Rows from block 7 of the image encoder of a small image captioner, named by matrix and row number. Rows with one number belong to one channel. Each number is 128 + 32 x the weight over its row's rms, rounded and kept within 0 to 255. All counts start at 0. Numbers have three digits each. After the name is the row's rms in percent of the matrix's.
After each channel's rows are labels from the 100 images, of 14976, where the channel reaches its highest value: "responds to" is what is common among them. Only what is clearly more common there than usual is listed. The data: drawings of small networks of dots and links.
# convs1: grouped (8 groups) 3x3 conv (encoder.blocks.7.convs.1.weight, 96x12x3x3), inputs within the group 0-11, a 3x3 kernel for each
# convs2: expand pointwise conv (encoder.blocks.7.convs.2.weight, 192x96x1x1, transposed), outputs 0-191

convs1.61 113:125146138139080144147160151027086150049130168108124160111101141098113126142091141101116105114109088134143055145145145159087141167154134197150143164119118150097109136133150136112153151136138083127168080147191141138176028095138071138194125135177158134127151187146162175152144144159154085153142164153123139107126088096136134108
convs2.61 081:137099084104109159081169086129127115135154133157159148087171168197105183114134129152111128135118090127122074117160171094163122189169141145099104103086173096046112064167119112114133131118140084146158118137157115096202037105096129165184214122124146128067136151106160149137132163057115094124166149158168165086129136159124115146118187194094146121128104172117109094128124118200126096047115115062111160145131187109113129133144092158090128086125128139150116139170119110130167077133150162095156090079137139141115141144120182158149117086157119164075120103143140151099117132152079156151
responds to: laid out on a circle; complete; orange dots

convs1.53 101:161158118135085158134161142145146120126066158124156123159155119146186098119097057105105112079062173115165167139140105126110139099125110163180131162174101149107049160146101153182058124067034127136134123085166117138143134141150116126091109107079112129109106120140088171149138154105152176104142092058151150112144142088147118078
convs2.53 117:123100088054097116159092151131107155106117153163115152152127148124124135078171158177180115170097080067037117184126127129135137175124116079140151096096101126128089113135137154112139141118190061090116163172105124097144106117117081149117123090099142080130103172108074101104151155119090086145129088134134113175164133129111126171129172125103108169098189129139092100106170025103182089096171181143101141113141138129100115183124094148137072160133124065137148144186117135112108133165129136175149162140124141091122123086093186081111096140182137098125162095140144081044170116111158075130
responds to: complete; teal dots; green dots

convs1.88 099:135109097135123116159182148120153169105103096158190150133143127116133112131107144106105092086076060133112100107108112099081052170149127107124132136059126106089084132128137154149148105122148160197181090099120137143094110100106107103086177132118059126139101080067180187144098115150174118186076083095074102116121134103173141118
convs2.88 092:149132165150120159111124115132128179150190166086180136092130146204116100107054081084072119110175112157082158041165147163149147129187140158102112152114180155113146122087125079100127139108085128168148114117169108184103150164129142112198138153098103158119198115079129168151111173099191153080123150164104146096079105102146137121145133152094126099145063160128131139096083130142078149138168081121185162093103132135118131109094151133158142056147166158114138120047164157142203149134111146141135124103135115125078096139124119126132171051146148123142079121108110146150105135127116210124
responds to: nine dots

convs1.82 098:139109123138100086145111106176180198173078171174138129179160186172140124154126117143148087106157114090106115089111081096104075123133100167127195122133150162155137137145141138110141147157128147125191155113161190156172110052086055153114069151142103098107087070081123131102121132174119100156182139135153147137123172139148112139
convs2.82 084:092100094142113115133179159123135135086145108237153125149104172142089130141125134143103117153118093093160066124097115112119128190112119151112182109031140160127075108124127176112106077108099092121100180128081174186123133117162105137142140104135160127106145097160097183121113147135164111121187174122166114085138109249124128183106167116111195148119100166088138082120130122181120180121131084100104134108113170080089141134132096207127112088100124121162148166113165118116096097132140077147179088123139144145145165120134168135159104093138154135094098167085164096098097069112159138082
responds to: black dots

convs1.85 095:193162116147078080168122138101096123134111112143158094107137162117160157112104140103060024140129120082099181107099085125157102108108096085117109143100129178172166120142192118139186068097143062094129112087090193179152134124091151149136079091149118118112132163101157150099085130107100112119115136124168157175148116104159137109
convs2.85 095:118121137123135179112138099096108143125177165153189136090102124168187094091077101066135126147168120110125074078194144090166107182161190059075142139093136065116111128091179149097137061103076104118120130127165170154142115130171151151151133184116091147116114094092136079146107189133082171076099122137172138111172134113168185126089184126118133109098131146183149137143132042131131104093179144084135114096100193152139105105169059122124153101099119120173138172094120148127151093074142168187120124132151128121106102159143158116123090135129107149127106160082143132081110138111161161072
responds to: star; grey dots

convs1.13 106:150093134117088105137094149156167171131149117095116111140137129144129115123112093093140066135184124096136136156144142117129159137147132165122127163121097170125119143153199134080136174151132088133111105128113079083068166155159143123148131117123126105103115080057076033050076054055081109109058112096142139171137110157140107123
convs2.13 079:071117111164178072111088096150161148158113096138141100177107139132103169137118151108100100179193129137157076136055125152099071103188100179160143155156111178124083116103116156080110147106123105114119029146162154149117121103119146100091144105115108127135139106126160147161107123096151137141159130069161145143067090158014114094119143125068126164133119052090089050106097179141117155092115118141178112105069128178121166170113098117173143159116090140118111154062143149095080095120115147100120149158105156130105115146152140115129126112175113144136152126117112104135091071161085180173
responds to: complete

convs1.49 096:096120114122110086109129093084112096122093082118099113208162161196150144182161154106146150114116125133118119130160108171118094141100084127117120152110107118094109145163192185202186184187200091091106114112080118102097115160105150157156135128109115111089105119086093112117141163160171194165170148160115098110101091107105092114
convs2.49 089:103099154190129101117127081103109119223141143083088110126144169117181132038095170164163127131176172119092127181109154173116111115170118134159142150144100133074130103121089096117095202106124121089171072165158142107149150160114086055111126078169099105118140138116114108149113151104096101105156124101087174153094075126127135076094151166112099175124169092120098100170074129143129116183103154169088117119084110164164155092132110085144138152148146195094128104101156166095109082138111159124126068159138209079137134111183158136135130094160155127121116079135132143129136114148076107205
responds to: nine dots; purple dots; star

convs1.0 098:146101177101147145152136153128109111124163131118140137132112078108175117082129169142134110127174115129120132171146169153141132168129153124134122097144092101079088153096158124076148136135153094081095107098089048095060167153139132145104159109152171134099118130116089118158122141167160077148129170147182198199172042185175186148
convs2.0 110:137129142127177124145083163119137114123152148133085088172126090077083129139073120127140162097078123030101126164090110109098069129098143102117179172110117107153083124124126121104081118056128126111062115098107122138069158119141181133124129104113104085157121083157154120112080180167086147124128135130072076173130092161100162124113156104121133215210167099118148117135098108103187098144102130189111111132102160133140114168097138107135093165133154179162172200170110146186056163105159126142110132159136108092167102091115169171118128115126091089125162127100120054107189121124128087127
responds to: orange dots; white dots

convs1.87 088:121079160129101127177107127173125062150113067122096112113161092102155091071099070089141203110174167154184147126109169094146137111131166133181136137115142127133138097136131087125098081102074154162111162139110118094097104121166080151147099144147166094063151117099079098132119115161136114144176162160163138079134147105078051091
convs2.87 085:133094180177143185176154107132136143131115141129188114177120153103178146100102061137089100116159143180154133114197163129168096081179152120111141137155139140140121136135136152191091125102128103110157116090193097104080132124144128102167153145123146163103201105145143107123110144087146105118126127085135151129136098170192120080075112122163155157137065126129151131112089157113061130121147047093149145092103151130121115037152094082165145039079113174114133135085135171154124158127103120087089115148102135099065146141156085121125215114116129166172143171105175132149127127121089181170
responds to: star

convs1.12 099:129154127095165127124136077076067137142124143162123162094128214100083159171131201154170196171141143134125130066063112102143147115119106134135129085140106090126122131104068095123097050089075129123168128147116199133144123108102131147153131160153125123147139187168159156084151147156144186135160132123080120084127156137116110070
convs2.12 086:087105118131122102143174143131148130065146139193099139147146169159107158144087157143093140107121127111130083095095130169080076142134093174127192116105079114088091086139110112125120115109104135151087152143129116199105093138157126124140165041132125088141189105169097188165095145142144100045188148154164135105113109208079147142110137152135172112147101133083120105117112087168154127101148104144069123141094123126104180140066160185130122091126134153121154146115199116120151125121133104156186099121131109141167214090180129119155152075166125121073079140105154102123083061169160086102
responds to: complete; white dots

convs1.6 108:106140155138154142130145132132097132110109140133115159149134149129151144108137130121124099140162135111145146124117130150164130140124120142099181109098166141143129080114099072180115067102105098089075115127115094117140127133141156157145157133142138137123147098131139117136095129032113190124088128081070073004078121056052047060
convs2.6 106:113110128161101140083139096123117120168171098113174091099145142127184135100124150131103100158179187193127148113122133135119140133179158137131079132156117168086087120134119118173118143126076121130170093130205137124173135111102138104106161118150140176107194151115119088233119125107136142084093139158171171121128111125132112072105139162148081071101128076133138118147123138160105173202134112052099150099094133150190123085145092146120178126097122134111108112062237177107162074142105113117157096144145134134111163126182142096178099122115150151088074094125196153153073141138093170138
responds to: complete; white dots; pink dots

convs1.90 105:161156176131141130171138136110140168112093113185118111060116142105136148157124116141115071163112135097149191147148150152111127152130120089142154073158113139114100135130156176131156186136142078153140116119168192150153095100093111160089102090128115158168142099113191142100139084054080150073033107135101158171153184140174138086
convs2.90 087:101092093073085176128151146066136121115147111170113125140144165164127117123116123122158150072132109032092087130196117137157129136153118096040148112076107135143100055103120121081128076142110100121131127108126141184112105153173154128132125128133132126120136128125194113148063183139081172051143120162103134154165131135099157130104250098090128124155127172111105139171132012089152119144141152143159128112122204136082150136154114146099112144111138147165129168139138132164150136129127110234163115108145138104130128141139167157176093106143124101149113104100147104092104104128180158116
responds to: nine dots

convs1.52 103:126115128100131129139108126167132127126139123144099157110113096122109112097139139119093126099132108123092129072057055032080040062060069085077083094084086098101091117164160107133155126131136149126151132134119165106136092115091133097100083103064145117137108114089117053081139139117135115104128118095103096089099097097095107114
convs2.52 120:131124144128168187159118163182126166046179149155148085164092131123100140117082093117065159149130134091160074100110100137135088123131133139105195160142175101133074152119135169120109131106093119165054129086165085187105147074150168139129163165081076117137166066160140164144103149116147120159191189158110100152070090182099110076124079114118195146143125130106150108057110134150143129135135091109126124098091169165138137178092128089185141068087197168193144185106133106163098126118166127147118135149158107161123124135116103074108113112147090152173159143099124099113111109121145131109
responds to: eight dots; ladder

convs1.19 104:119121136102070111123148169154141143164146102124129081130074076133142088152159115092111096169112108144162115124115104161112089149137105081099131086125149130158167138172167109125165066053110121120057148088078164158123149162144127135122082068065151134120117121103126136143139155060148088105153151138164168161139149156082023081
convs2.19 134:157160149152129188140105145161108156136146159125188114157115107081183109066083090132103091134139117123150122118152161131149119142164224077078138109110161095159085133056166163188140144084122074165178128106162097087110128093170085148187150152113129145118141128123123084124138135128124104122106136073148100097134142130197126119073134117160157176097120095167152120106128169131094121134178102087181191102129177100120118093173069139156163114103120127192134114118111185143092124113151138068147104190117165109086058136106117144088091112101070149164172194110170120092135152088112159113
responds to: eight dots; ladder

convs1.84 095:134108077163124097161127111124085111177076109168150108109131112079178137090084156082078091148126095214161133093061086166108080176153112108122107141082138117142153097149154098159166049089163126129130139097084122104064076094099145145171155167180113078093161106094174164098136146134125103114114110125115111131135119130142158102
convs2.84 100:172150121114106188158111102152075155119162165128175130106130158102149152117089123109094122124139085140092135079179148099173124138171193103068090066114146099114165093093145150181146109129125070156180120093161107110141112120177088174189138164104154148112125159065109101121133139129138133044122141114174099100144156117160103134073166143108129126130149157109146104110158136122053124111170110097187211124148194099064141115223071144145167102148103139139106135118104140105168123099116123094113080137143088155064075178088154161110099111169148172130138146132099134123135144136085183091
responds to: nine dots; yellow dots

convs1.5 104:165080090114086054103074054185179158127138136144144170155132129076067105098066082190121091134059066120068080157127100150110083109068105121099100114138141142165157165136147091131100123093104155146123131162156121155121173130100140103085121067110180170162137132116150087122131123114118131122139087128105131120136151138129103101
convs2.5 088:081126119123145139105192106132127152132131100166083127159127155220165153080147154142127104163189122154114091123138190156188116122179088137125142063138177104079112089133113160125125116125129082147140094148191119117175079122185103110184156100125136141058121129134138140114125141014124065133168129132148148138142092162113109112099144156089181146093107116113124090116125155158105137077098097154139103126120157166101182091168092146161123045111092105100112070125113138087125068150130108112137111138132110156093135152141165162127167068181126200126112146118112168087117039156096131140
responds to: pink dots; complete; white dots

convs1.72 102:143131132131130099146123113171127145134052110149110129137153116133096117177127121114130129109164147135164184085121115095140102112089107159144142120108117143142196110090145127136128100117146168140143136088126139128140141108151110129147127150178046034095047070033068069040154129150136071134165147155165158083128127123157148157
convs2.72 107:138133121117138183119137134197133181071149169196187092137113196184122172116119105148055111160152073116163096100140178105168129121145116131091153122102199125119109095124139191114111131138107104126127110149161094166144103100178124155157180133082182120101146100131123175129149158042183103130186192117172164100076109184150091113105119138117179154107085114124154058066101153146091137108177061115083130116141175107092160136140124144186143068127127121162118108135105130125087084123131108125159107139162136164123178144062143126139132093138083155104128161101126109134124100151147165169
responds to: laid out on a circle; nine dots; kind: chain; white dots

convs1.3 100:164135084119109104084080065197162105132117111152115133164114116094026133127098093179160121160096118123120119164148137152088080130073083105101115106121137150168154164109073108136095077079041135128122143149150191179171170170130161079083119076110153151138128098145162081085134130145104128152103133123121119150134148113136113098
convs2.3 105:125091090103166156128189092142110153133141106137131114095104156166147163091168160141090118137168101131128071137154156144198139096155111156118121057114176147068122110129122201091142134141118079127177094138176131106197073102164110135157174121123178157033125162123149145132143122011121079124126120114156150149142138158154103112108158177097161142105097101121140094094126157178095140059134126111111132116133122123090179132176087140174149070104098110111060076132121124080138070145100117091167099139122154171109133163111184118123148117170152192106138091126091159115112097142080171155
responds to: pink dots; complete

convs1.23 098:121134133110107112161151197078134115100110126128146133124120125137094108117158159111102149111091128148151173132113142101106133113140170114148159137126157119086090176165138158144095108083018146115106100084125096151177121129104112153094183179083124144201122020130179143150133100133117084145104157179163143082166130067170129077
convs2.23 128:143131101140114100138071123102110081108101177134119177091196119123138076132129137141144126123170150146075171121127123129166119176099124154151117133113118138215167121155092095146135183188154161121133162111077126140059138157134095108155093125170111127164117160106116161096185098177132162149118103154075085098113115095087138153172095157112084100127117193097110153144123133093099075114151162125125095180169119108144141144100139168064092162210111087100199103171140087122177146211118121103150156056111075121138118079132118136146122120144147083150160133187084173121174159137194102150
responds to: complete